config = dict(
    arch='nf_resnet',
    model='image classifier',
    train_examples=97500,
    crop_scale_min=1,
    targets=['third digit'],
    depths=[4, 7, 4],
    label_smoothing=0.1,
    loss='binary_cross_entropy',
    residual_init='none',
    nesterov=False,
    steps=11000,
    lr_schedule='wsd',
    decay_fraction=0.4,
)
Rows from block 2 of a small image classifier, named by matrix and row number. Rows with one number belong to one channel. Each number is 128 + 24 x the weight over its row's rms, rounded and kept within 0 to 255. All counts start at 0. Numbers have three digits each.
After each channel's rows are labels from the 100 images, of 14976, where the channel reaches its highest value: "responds to" is what is common among them. Only what is clearly more common there than usual is listed. The data: seven-segment displays showing three digits. In brackets: how many of the 100.
# convs0: first 3x3 conv (model.blocks.2.convs.0.weight, 96x96x3x3, standardized in use, each kernel summed), inputs 0-95
# convs1: second 3x3 conv (model.blocks.2.convs.1.weight, 96x96x3x3, standardized in use, transposed, each kernel summed), outputs 0-95

convs0.44:111103132122152125136163149142149087105122129094123143161071123113120122121145120148098131111118093113162129091116130118154146092117120109101176107117120137125180147120158068186180117199103121152124148123130140171153128123110145145084110112160134125121116112111143130133106127140104138142
convs1.44:100115119135140142152129139139087127145103161095137111219143131165118147094110166109158115129137127121132086139111121110126142156124173113131101159153116134132143127138107152105131097130110187096152157118103122100161155121093126135139114131121130159128092124157102143138150143131183155083
responds to: glare (67)

convs0.6:107122113110111120143145120130130100129138130117092144068136124104146099125121132182117130122195146125132119118135163124170127164172137148110117150168130170147134103096122136104097125112161137099110135137144108132088153124119160159142128128114068082125152094144113125134138114145125137054
convs1.6:138152143145154123102131118133174085112110074114097139125150102161091101128084150147137102160130103153155134134205135140133112109132174115151106104137155153115090127148123087119088140127149129127139126166129111143127137167115105133113148127099112134114138100112187130157145114168114143109
responds to: white glow (56)

convs0.71:105105131135142142116170142164127101119127140141104134116162154128195108139133135092081156133123106132131107117169100178136144099108164139061069113116122111178111150128132124100116149154114128105135161143123163132098116108102132126154156121129081125105138131098139119135132074120108125124
convs1.71:098118114108103135107072144123126115106130133092129141140165149133063147079176161134123132090137130138128147145190156138189119133171161111115125165111130122131141101109112107147148122136110124115172129093117134160123112133115153129113102131162147129106094143121132108118176127135172131160
responds to: the digit 0 (74); white glow (50); second digit: 0 (36); third digit: 0 (30)

convs0.27:093140141152177113077140145174127148111156112084105134120122147100126110121120112160169156098108128137156136099114113149114119155129120118158063148138106119134166122113130139135103106149085105104139172114104115115136108127139156145157135168133076129099137091128120140130144068143117157149
convs1.27:119126104152137143116152125139151112120148121108098168185154155133136173150112140118112135162160112146116102112181137132156157119127135180162139112136139147187132155106129103160132172189151147105157155116135168162134089153085143147152137137130153159113133157135126130109140114130149122117
responds to: dark on pale (88)

convs0.75:113124111099132189124109126113138121163145125111121140097113100148122128127136125144108140155175101136106151096106168138103111139151169122115068139178129149140110147117118119131105110113114135096145154114143092140131163126118140145167154138138067085125144087105076104131164102151134167118
convs1.75:132141089132162158140138117131169126107119135118097144122144132156099127127080137150151204120108160126149125153134114107171131105154092105187109162143156157159138128140127157123094147128126166166138086159128143123131102152128102139137104100097103139140136135115134182129113171144148140109
responds to: the digit 0 (57); white glow (41); second digit: 0 (33)

convs0.22:098196122122134126106123124126161101109153121153157138150165139129055117118120150127172131092098112170117110100154162125084112109067141155134090089076134091159130147137145147163136128105122142136159133152121133105128125134127145115147087143159119155125112127145139114113132123152141138119
convs1.22:119078122100113113119142102110138148099108129127161157153087116129131096171100105122142117133100119094112119107100083142133143088084120124124135164121126174118082176152129126101086136118110135109143089121163138139130144155138148134180135122135114160133101096114126112162093174092101138126
responds to: red glow (36)

convs0.67:107128100145173104098156148157157110056186175110083136133116098107141110134148114126144143103170157114135127154133115140102121103109129119123108110136115105131131119097087116142105100127101130126153194110143111143130128157109152119178139178151135134133121104098105149111116120137131138096
convs1.67:113130099151128165134164109131170124106082130129137150153141141118109131120125103175113137129075105108120136130123128135162134122142104130202115126161189125144136148140146139155129100179081109158090113103122137129145116095152136159141138121134119128148113167120110198089134111131119133113
responds to: dark on pale (55)

convs0.52:087127111113122191163133147163147126092137142103057171148095102111080147138101112123108139123106150125154104107130131109126162155114128139155089155143136120126146137130106121069103129160161112091131145127135107115123119154141117128156179123164085117161137111114118138119137134139107153096
convs1.52:122117074095120112162117128122123161135080113077105094125122090147145136124114111151095150133112120098120128138119136098128101127137119090145118145106126090105096105119138126110142113138129141119088143138156130146125170126125146156146059138104095116070125111117082130137072094151088124107
responds to: amber glow (67)

convs0.88:132102113116123159120155108109153122122112126153068123173098120134093109168170151119104133128121124154119165119127138115134093064123152116162089131141139074144124117103162162111172117148100161144082133133153116137159122159124135101114133077114120101092125112096155167129121135130125135127
convs1.88:081108138090135144117104141083120178128135113135121096114124167125127166099112146099104107095143107143146118124140124145116166123130135133121126102139118107118123142191161114134171196122160129127106109128102145196166137143116136115121124169106143140122136166135126120158129154111095129177
responds to: blue glow (37)

convs0.70:118142141058184140110151110125156109068126077108139177139115122129111116138079141125107111113142110147140127125130121136141103087126141119112149144161146114128123155118207129137139125124127135123131157128143094099132124124102169132098066101151116129134148120152130114137161111121157118169
convs1.70:107101134110155131124134150120121096150129108101129126216106132158112172147088158131162123142135157147122085119131144123095145122140116144131094128145114079114170109103102107147139134113091135127113135112105180168149173156116120111120130126142138148165111174095114138103130135135103144084
responds to: white glow (55)

convs0.80:147134143107110137145116131138149177120155145185142131108110127156098070078121164128095112111134135118151103103138117143085164100063140137124107088130143138128135112109136145121103189140155099106118133119148106172152152112119150102138150129139130141103163124110155083158111153119113131113
convs1.80:148141140139138077169123164123112143138125145138185093124128110136130114131161072063136121101116144091102121139085172104094136150124122105126117122124116081142122115135116080121103057110111125123139107134113133076146126135136112116126131144118127136136096122110068111106122147138144115108
responds to: blue glow (39)

convs0.90:114124129141138145130125108140127122109126104087120159060199144111122163158122118126128137124139124132129183156120159123108111135131139104114139147118089168149121095137035108135136144089147119096155137142107110122111156120097127132138137126082116108121151130101146126112162121148108138077
convs1.90:150143133126122118144125200114112114164123157145167129192099103167139096143087141105144140147106140141114076110158160132153138105126136174138133141130149091105090116101123138135083122107128085132099135149119138117122169119152099104129140120142142169147117128117082147113104143164126134148
responds to: blue glow (38)

convs0.8:092130129093141140149118113130148112106131128103127132091098106070127081154117156143106110100152131110150140155122110156121185128077137128128155137114135113108112122115170135125061133129141149079093127132125118128119142143135146145142101127146206139116158141108161116184127130143106154126
convs1.8:170080122110133157124102128156086135159116159117123136110133112133144089140123132162152129157135132142207130172136129097123123123094106127132143064118144109134130133116138139107092128125114130120153114130194176103128143099144133103155116088151093093117128142109143157179132117114129132109
responds to: amber glow (48)

convs0.79:132116151113143143151163098094133111091145115082133138119037113122135123082133142143179119121169165152110127145107107141145149090133117139128116137148119109112136121122075138098118111139099155105158129156130149162153095124144159157124091166135119145113161145111102160097130115112145135108
convs1.79:124123157147090131189127130131145129146107110131152165134136143093132092080115165126098149117132133124103133089083131152091132152108076118106157138113126147153127108094129104192112131147117085137175135125113136104139136080147094163138111161123151118118123153132128092140158135111093102133
responds to: decimal point (97); white glow (57)

convs0.95:059108118077165130131140134121139103138135123045080152133180128094148152121116097132104147104136100128104158130135160157159093115196122153128107139116128127126130145111125115134129097121135139140110135148123129144161129127113140137098132074113133075102136129149122131123138114144159137106
convs1.95:151184152155121128114116128118150114127106117086151159108131099187130110120163093117140064111105135089127162123116141100130148134156129118090097135164107105136128098147113147095109091135123106123143126158116114128121148145106160079106087088115110132133188138151114124128157129107148105119
responds to: dark on pale (38)

convs0.59:115099129090154146134138124157145083100120112118096144130126114079162138132120098157094110090121173141140108102141111157120142117120120148127129143150115135133100145082141153155131109127131072144148194159152146133102160158100157142144120155135103162066127087112128113144138123128125147169
convs1.59:110152110126142126072124104105106126117116088080128144120155136095133137135114123151094130159199072119142115135127159124132121131121094157106154117094119143155138105125151147169121126110119135096140142098115141141119102145129157145133134146115145106077203160115116084108135098162145116116
responds to: dark on pale (55)

convs0.15:083105086117134143106180176125145099100137110123114126136140162137158072182113126150125131124140123138120129136155139167107148085092110144074106126123145116143145135129129142139167132133156122177112156111136129136119138130089162164113113129163126138164118154108105126098133088121124121188
convs1.15:102173129099187138117112095109113120135135120106104134128139107118110198098136122167133118128094108143129118119157150141182118130198108120125135124159126128137119135138121130127161109205129116138135153137122106122122136174118112105126117157147127086122163136107146126124187122154116121089
responds to: green glow (80)

convs0.32:083126081117133163124135115113122100089136114080152129155128140099146110138121132077103105135148165092087145119141137156133127101146147112137110149127095127153138112112147121165129135123118170092131123118125113136132195118066150143124111125143112076105128103159130145173134149114127127072
convs1.32:182134108119141155128145127143080182063134151143111149084124110144060104140103116128144142131152115150162120138129122111098131106152134108152138123152148147147143139152105198142099133148167141168160110116151108117134119153146107117162116139157106119168125120125119147157131160137137142142
responds to: the digit 0 (67); white glow (49); second digit: 0 (33); third digit: 0 (29)

convs0.77:060102143162124155157105135150144126070143111111073122120095115162080167093146112103113133076123091139117147106121159128137147176161135112133119168151118154132120149135128095118151137101151147108129110132130120126175157125144138128122140118133095095157128185121147125132134123110106136133
convs1.77:137150083104070127138155099083116126148084155138128128120175141106157163100156114119155103154119122090123169136110132105156105086153109125113102106141119138172132155167126138099171124159138122139136109147111144137167086115133145147125158119154138126128133115187173131135123101113150131141
responds to: green glow (46)

convs0.91:118108122083168142108132128134144114084096138152112126153143139098117174118129159126148128076097109134118093145133133142118133070165126137115117119076133112137133128144146172175184159153142135104143135086127129159146122141075138130123098109125068125146153134148113130131123148147099140163
convs1.91:123131141122133167106094144165110147139085128129148093149108154134109111123127113123121090151086155096156133143157067147152095130100157113117137145125120145141103135162137126125129130099080135109154080090117121116119154175127111108146101110100145119096108088135160094133096118075169142132
responds to: decimal point (76)

convs0.57:126098110131125122105147106146133122110151137186150148099120127093109120134120104147150143170130132172140106115138120163093153044108162122113152133136154125124108143095127121133085106173135138122139154125162112119100136133118141131114158179131183151079124121094146106117128144136151082136
convs1.57:127144175122125135115157123136096126131131117108103134108146149098147174065149104088081140144170100118127125123130149088139113116160083134091122147149113136118140161143134153125182122165144124139129071146115114146131128116107175127107154116100129115134136132132150110152122052104140152131
responds to: dark on pale (81)

convs0.12:111131120119121135148168165103140144148147114142114131125108154118168086141110094155115110140113123117110106160131104147201132089138127149117161193117119105129117163124141164127142098110073127087170155147171170143130142131116152153109115119146096153099157127117108120103109120113117155107
convs1.12:128122103114112107138121127094134135122113116126121135152141107113135107123149111141106133112141136103107121127108100147041131136118085105141160145155112110125133083099123119174125094116074093117134133106128117098093137111144145116113079134133210114128147146123080119115179105159152117112
responds to: green glow (41); first digit: 2 (27)

convs0.26:085157139163146151082131131123113091104114147117084153133112129074106109145127140138171143147143084138148117209134103130137151091103149101102138135116108149116135139153088129158108119100108136112159125119115156143071138095119145135139098103165130166121131148116125101142156114133135146108
convs1.26:141089138117182140074120152152099134165124116152147139101105118159154108121151143136133123129100124112151115122126108156099149107157142138137140138112098078145081100130169133126134148146113108128131177122152114092167160115107130048148113136099171141123127083135115132117118119132130130172
responds to: dark on pale (37)